{
  "model": "sound classifier",
  "dataset": "struck, bounced, scraped and rolled objects made by modal synthesis",
  "hop_length": 160,
  "input": "log_mel",
  "spec_augment": false,
  "arch": "conformer",
  "norm": "layernorm_no_bias",
  "activation": "gelu_tanh",
  "layers": 8,
  "orthogonalizer": "polar_express",
  "steps": 6500,
  "epochs": 10.6
}
Rows from block 3, named by matrix and row number. Rows with one number belong to one attention dimension. Each number is 128 + 24 x the weight over the matrix's rms, rounded and kept within 0 to 255. All counts start at 0. Numbers have three digits each.
# v: attention query, key and value (stacked) (model.blocks.3.attn.qkv.weight, 1152x384, the v third), inputs 0-191
# proj: attention output (model.blocks.3.attn.proj.weight, 384x384, transposed), outputs 0-191
v.251:178115127097147124111127155077082109098091181089116132115119170118118115151084131150123111117143098132131113128102163150151134134132122110103116128136125137170109134114108164149134104135137111120101100148146111109175146135108142185115114097104158121148140130083133130176097179142134154097137140131140122099078127122104140155110120130136084100115119116107128097119117099153091159116148112115150148150152114131139105110109109125113162140142110178188182105098143145135108150126132135132165089129109125144130147100135127107086121091152139146128143136143125116115137126112146156142
proj.251:124118131168147154124143122123142129129127142124141131137131140122126136124125166119141106155122119116159159125153141087108160120128125146078103117110154128131114136124127135059156150137143161136116125110125127151120114110122108140149159143161094107158121111167121153107080135135132095120113121148135115154173099105145134104160113151097158156138113138136103140133122140117129118168127117163142133147129128114134114131121123066136074118150139122101087177122138122141170121117155155090133173154125105131094106151096094134119102189095133128108085094116099111120116153128141135124
v.252:132142100135156077114142135090141157164168124137154118147160179144163117132098123136176166089152141104142096147147141123149066094109134148145131132095074146136105143135100099116104127130131163147132136191106151167135158067138111142155072128090143158145141141124119125145088090145128045094127133123161105132114161117154096172133135113160128081104117126142123105117129148108086180115128178131123072145128108147153107149164156147169144118115086163121131115157120120089104158105155098119152159083099114101143137102186136156123098126176100169108169156128090118125100124073165093168
proj.252:103106176149142138144130105156104106135076134130100170104112043146097139117120107157110119175098154157090125127113103109138091165097126122066124153170191123144171141112173124104123138158192117082118135132136101056121145199122113148115129144161115092112133138106127128110177135114141176145086128153103167148134107164127166153084157144119098130125164108099171117149095099109141109153131176127139177105131120168145138110093097109119118103153159118081172146099114109159125169129108138145190121162170154134127140125089123151126157151087143123112128125153130133153167077159114111095
v.253:122155137138149165142143117099119148103149160145102104125117120136142115136113121137104095141099133094109111095104129163117125113134142100146121115135074084119079177105160145123106109122094108168136136097102202148097121139140066115110129102150143131137150098139143165135130169157173189100150116188139066120126148121123125126138164167103143100142102151151085130107149130152106118121120116172138129133158127129140128085141151081100084152126116098148155102116145131104113084116176132138108121123154105122131103170086170096155101167134090124145133108127127137163122156099094133097
proj.253:098134125148082107154111141119105113178141129092179156167123105137129120116140150115171146109137125111162118173169136135136120131138136160118156148118148165134151105150135134164111129128135122128113105141123107138147139106155138160124101109168109121155094149132096150106110099124144113126142123157116192154158121111149118120157155168116138149121151089109152135142125140129097150141136171113090146138099112138125085079119119144139152123124078131124122082124137121094135149143139124085125155137119122157182131097107115127134134097115129129092148121152147109149109086120153139132
v.254:111179149117174144149105138158162112121170132087141123155142162152149157111107125131110152097138102124132130141157118131150071109088119094116104141099103108115133136090157115110133169133163149150138077162143112198117192192139152131163123105074139125182120117177133151140145147139158122101084177110193106133180117130158149096119111076161110127141124098160160173095102157153169139117072123110122087124099167151169090129151091111163095126113136127098147171122143111149143176178161128062114153098114095118085131101123114198206152075078143160135103143145126116103122122133076146128
proj.254:146124071176134130126136120166092130087066117151102130089127107159097174108136132138133074144104128128119101133120110129164115204149117160140162153136150126113128122153111110132118126114099086136072163156128117097094110112126148103114114119110136079098158152097098110151122166131120109107159057122090125135073151156132144131124128124095146146150089113133163134107137119094143088097126140114155168121187120105101107148073148168139113126119106108109120088199087115092146121126072103220169116129141170125217120120143136121080135139153147109134124162106149149117116085160148171157
v.255:175103132158168120098130116078123164140113122097131067142118122086125089093150109143126084095149123122172128146160128109110109087139125087132111083152153131158114103162158119138161190114131147118179081104105130110109147118107089154147088192102115096102107145081105105151157114093089113116122139167118127129118170098093133139124159127117100199119160134097164107157156138099113114153142162081148200175092130081140161088099161133105155116157174156160121138110121135128139183148105115227141090125127116142148126111125121105130111123185111100150163092111137125133124074120124217153
proj.255:144146117116096104126137143131150117112117087130134157114110169150112135142136088086151172146165092159097136116121176130114135108075157081146103132117104088102111129147155141075140079125110153103107107146105100186138122122142211121150145084155168135131162153156120140139098121166099161142132121110110151105140103154136130078124093147132166110106062148131127167060081151164122126096141110126144094083177146115134109178134102078070163161138146117072129174133110145140126093108148146042104129153131161092087105188146110134113103167127140088082084089144095126120154189127156061083
v.256:135113123122126125150140133107121161097111183150136114128104157122153136111130147146154134104114157163135104130166127142137133123129150081075130132106134169127161154132083108106148127088111172144129149082137192102113161131141144140118153131157133122106153132132150123141078108129104124107090111116104113133141114125143137160130152122136152174125103162148101136133118115187098140103096130142107126130135104138144126181117144116102132153127130157094144096127166151093081141085109126100144139133118143126105138144140117093119103134105087100123109144192135143123111114127184154175
proj.256:135136157118087103142137120177114116149109102102151140106145097133146106134120121173086120146087115118099106107152129143129097110114092164162120150126115128115097147135183136155110155164130098129096110169138080139102083129120107100135095174116110128137150107120115156107170128120143091121159144137133186121133155128130117122132113118121113107163153161113150111080071114134108134163111108139136126137108142120070135102136125159159090110166111125136102114126110105133142168124119133091119130139138140153141162123141108158145145131155144125121141140133096123108132136109140139074
v.257:119110110111076133112123137128117136132187129143131119114134118124128136133138115155151137114134111155147171141114121112110097163150101143131127128075101141107101161105128137125154120133133127175140106151108116159167114095134064121108137140161120107076099143098104120165172126128134138170139147150148114133131112124114162123112112145115155114122150121117119139136117190121168134126096150091146093114140125120119160139120102074135119110129100154100125104168140135132133091132078130147100138116103099144116134155133092164117162109136182130104133129092134110133143120129100118089
proj.257:130149157148149164102131133139095178113086120135130119126161101113149133133140118108141136116107148146116099151144164150143067114129147152132156162132126113146109083149148151156144143143124124102127147094149107105135122135137116140110138138134149100150110124111159138102089134123082114135126155137114133109123129100132167151120161109170132129135132151144152088109116118113148071124126135124174142117130128128149140069125141166113135140132135108148177125170127117131112117143200138115118112138129167150127126095052109083133147118147149106133105085151116113116144132121127150170
v.258:146110131115091130129106134119140121175084131158142109149082140110095144136117105144134110117120159108098129123142152116145150116112133143095139122179100117126112097115114106124141123128163124100140156133096096119098082123112135132136159127124096178120090128124127149133161145078116131117133131122087166130086136101106089121116141108168143148137126122102145134142117106146106142175157097101150133126101079114124131176154109123114154130129148129119163133087130133106156152117164129136153094142134155136142125139111126135137110126133117096122137140145104140160157122106115115102
proj.258:145110131149144136114126116152119124090137135129123130094100120130166106092194091130147159127138118062132141133134119131129083154144137129134137111100140130112135151111148097160124120156116112167138128097126128156172119125141136111126082118113118098124166139157108105126127113184139126124113085119083155124140145126120119122107142164113139113073148128108107141158136113126126154108144170136096132142122132154116141127098202142118105134145100105159172136143116107168138108121103118148150205116113109119122147123129150112087151108129170158124079133115132115117105149135158145126
v.259:141149099128130123135118128132105141069136126143146159141135134135135105121155159120122172115136160137128092100107121135116150136098132120116129102153136134156105148132139120145120106137119135170131160150163138122096134121130152110158100135140133130064109148085114099178060104136131142105162109096147128125107110145178104160135107158129147134150147117112155146124111121139112142106102137128145117122119149148112136157111130090107101093117109114127089156117136140131116113126143092133139160115102138124136112148142130154133140112121123118133127109120123126123109112161117129149
proj.259:115115117095125129132124132112114114156135138084129110116143116114153155146122154134122089144118104156097157144142141156130181077134134153150117148130119122112134107122117139148134154050143127108103156141120156114140109133115113115111132145121081131151131138145156160087147175160154146116106135158083119112138130096105102123131139129124117154124118140116157122158157133126167163177136087148104144088116111135125098143141116126113137130122140123077113147143144131103112164129116098125109074137142145121171125113111113162139086169151094148141137173119117125141125141100136127106
v.260:140118133100052122088122116146151151115153149166105083100144118138104098140106109133128158127162138124153167112105127096133121149133094112127062083122134118121094098132106131117126138107131111099116158088143162130099111118134093141117151131163123129122151156157107132114173136090143140157130156167128140089166140136116156130140154089154140160158160115108124108126133129135148133169142140101100123122118118123123097154149132126132102121142118136132152108141159089141159109167102113139108125093131162178153152096116140153136127099130171152078134074117148132104115118082096098106
proj.260:104164144117144117137116148124107118105104130122164119126148146095098140111155084133105147123100115138131131113141112151140101110151140149135135107120115136137104116120144103131121134129135157133135152122133148109173139115147140119100144142124138137171109103101151137121128168137134121089132169140092127154101156110113161160119148169144112101122152129129113127136092198123204121097090150143104121159150122116113170109069134129123131141129102102166177135106107124111122139136170119104152133158121104075149122085129110051133148097131130121177111121158168119134126134146146105137
v.261:102110132129172121142140115096130099135131135150154122112144139132138148111160138141114149123121132139124151116125155125094151101158163129120123114148101127110183164098138146148132110085129128158151145114126150152151122107142103126152143114124120163155134091078160158133136139097106080115144124145115135109106115107107107143126132144104162125139146127112113137153154101126100095131128106105152076129124162139143093122166095130091131139158154100130119123120129127132147111125120125110066158106136112147184126143093103085139141156129117144137114131090163119130124135163167133156
proj.261:134173146139098157110118170144120135094124136131119130118107083120153111130147133122154151138115151131160090148115149141124123139125105125101153116104111142123099125101127099128136139175125117107133107126109113126111133121134151109098122111133160091126126135106101110124135141114140147127149124113140175140114143142143131134147118124166133100136132101174107109086113180121128126115116117144149115157137124118144129122118122150163123149062096118096161093110142118174110107139161128111147132119101111140116139114142152151135143098098102162092114119150122103145123100131120123136
v.262:144125141090135146146128119111109143089112137128167145136120134103142133110127129122072129121124120152122132113105094148139103147127144162129128111117144142132083123131102125131120121154154140152095137112160117160112097118136112096104167103150100141107094134154118121129173117160155118132122109127120128125118109134133142096133126147136125132162141150155122126104120116134111122138124133124145112099117098107134123134112147136136131108113114109134169125135146117110142150118131120131077142133113154103162117142155116146207143110163118140111120115135115134127134124084115135136
proj.262:119127127152107145117145138119096115155141093146122096113121107107118106115117137139143142147109112120112143110117171113127147102129121075113152165122138146165119134118145126110134113141113134104089137114170150117128106153083119135138114176133154121162111117117157162114082125113123140111125158126113141161108143127117123179138122114164106113117152130104141104150126111091145158150103123175132142128162163156122120124140112143132125114108123140109104092128138135130128148153161124125201130142158098138104108148120102141099116114116126105133157139101155134177134107101156125148
v.263:103169124143152112140120115107066140151114121134123122094106146155143086154137123136139132124139130113124108110124132085100189133131119092123113103144127149150131056105160150123150134127147135151128134131111140133144143145131115135118106127107116122160158123130128134077121125104140118124101109148121139087138133122119130126153136139136139157107095118104107134152138183130136114109078132117132130113140142105131104163104108117162151159145116129133116115107140161126135123088137105154113128145138123126093147129107147108156169088175100152138087143110147121111126189125117167165
proj.263:162091171136125093145139101117142124121118144132117138171131101115132160121101102089120129115095134151157136150153145151140079146153086105112152139118106142100136152150125136107109115114140151099165118158118106121120117150152141113105117122102157122127149144137112114127152104126155091164166158103125100136087110148117144135131140146079107131159161126179147168136112133127147162155131163122106158118131115108076122143127126113136106126190131113128092123127111139117124111147108108102201180129110116139142136148121085173151121181119113110137186126148138119115124083136165104102
v.264:176151096165074111085117156125171100145114113134110079175106127135091109126140107133162133148130104119165140135087106109112170098149127117113104151135148133126191124145140123095145123142137072129130123128108136161163131110114139132121115125137135122129149099078144130140103135159148132111104142127124120128116164112154144141127136088116131125091133093145157097131148147179184150133128146129114121110114132149141126110129128122152157121140114108100118166094115119099134136125135100140138152155132096124105141127120132116085147161169157116168144153134121147158162163119119105105
proj.264:094149122148154093152158110131140140102124114109107173093084080130115147135142147100130123132070139116137130138152114143127096170112119126153135095140119135108106156151142119131126145118146174136166110139089110119088135110163078125139120099129102150120166152163106115154169113120097114119109130115155099119162100110154169137104139179139141145114110143124099158183155196123116134109170107093122129185108125102115145101117115112156111148145134136181167140195137135111139114118118143087146107111111152111120141176142150121115135104107112133164125098167150109113097108143123141150
v.265:100093155137159140148137154135092146129111116130170103143155109127139150130107108089089090125105115132150149125166114117134137166132138145103184162151154121120139068104112124174159125131151165142145162127100138099118119082123101106121150157138155168119087132159158111118156155125101126128136102172083128083136090160135141103123145101131136112151117148155120099122082139087065086142100108128106085131149122124121148155138143071151117117145150125076135116135140135131150169131142171132123148137140148138148134147139093150150113114129132107129168132089094104105203106132125119168
proj.265:104128127128139118133120117121143173169144134129103156143125134147135115117143105143122062141173092113109150149113133092131133158171120122124071126125118108151157141170100106102145089110097106131095089097179114185168143147116197109128141113111104085098166129139153158098131174129151156136138106076132125170171141101108111104115107155119145127107154166071145101155133092183149141108150174121138140141112092119146123135123115120114130127114131141163125119086142150133142127146125114150089132143158124130124114120153157128108146144168117092096123164131097136129114183108144107094
v.266:124136097124139177131145128156124121101137149114112127132121113141139131159121128110102128124114160125136140135115122121096144142074132122093140112146146142157106120138095132113131117143104140136114108135127118099137112159106140141126122125129142109116134107165108109106103132145125137137146110148128168140176083099118103151157128101141083130112100164137144128159133117150103147140147095146139159136108124168120130097136151193141161144151165109132143110115101153097139128130131136144150159155150128117099117171119166110184083149146127133129127129153100108128129142120098144140
proj.266:139150118087137105138128135102156126127158136156114127154119161129114133150070124135139125147190098148121137127109129141090137161115138171156085145123109132105146104125143102138109153093164129148149145132145154145132188129135135125165139128106110160116116132111134111149158136123110109132144122097115052123087150167113159099144087158095157136123158124086121177089128144079113142150129121123103105119124169105129124190122147100101117123111122158111107169178128103150125116103149109130123128135138144140131141092135144138082165084081162108142128131102145141117141119143141134099
v.267:111096138141115093120121071136148133143132126106182135072126110114120138131133105142121125109140125107107150136142144153133118155104158103137153102105154168130059158132139118122161093105130099127130154145150131143073100118119132118145128126111143103124125128128122130125112137115114156176117109133142118127094106129162130128125132100159155111118118142142127093085153106076132063131127132101120121133133176108109163099094160146119134131104125103136115102125143129139147134110136142115084149119101141136163144132124136146161102094118121106109133153133119141110138117146131119090
proj.267:172143116136145121117135150145141073139156146110123123176113160141158077126121145126158123139092130117146130137093117127117135080121102153152129167133129117132123110092122138144130102146140142087125146141140141146187108138097092118125129138129120130134121129139116134146100129123140113150091149113132153112137150143108130144126125092092096132163144115108123150126121153136149136150113135158123155128099073141167143159165115156120132140132130089102136107112133116184103121157134125146197129149147111100141131147138089158127139131145096114130131091115115112135149175103114112129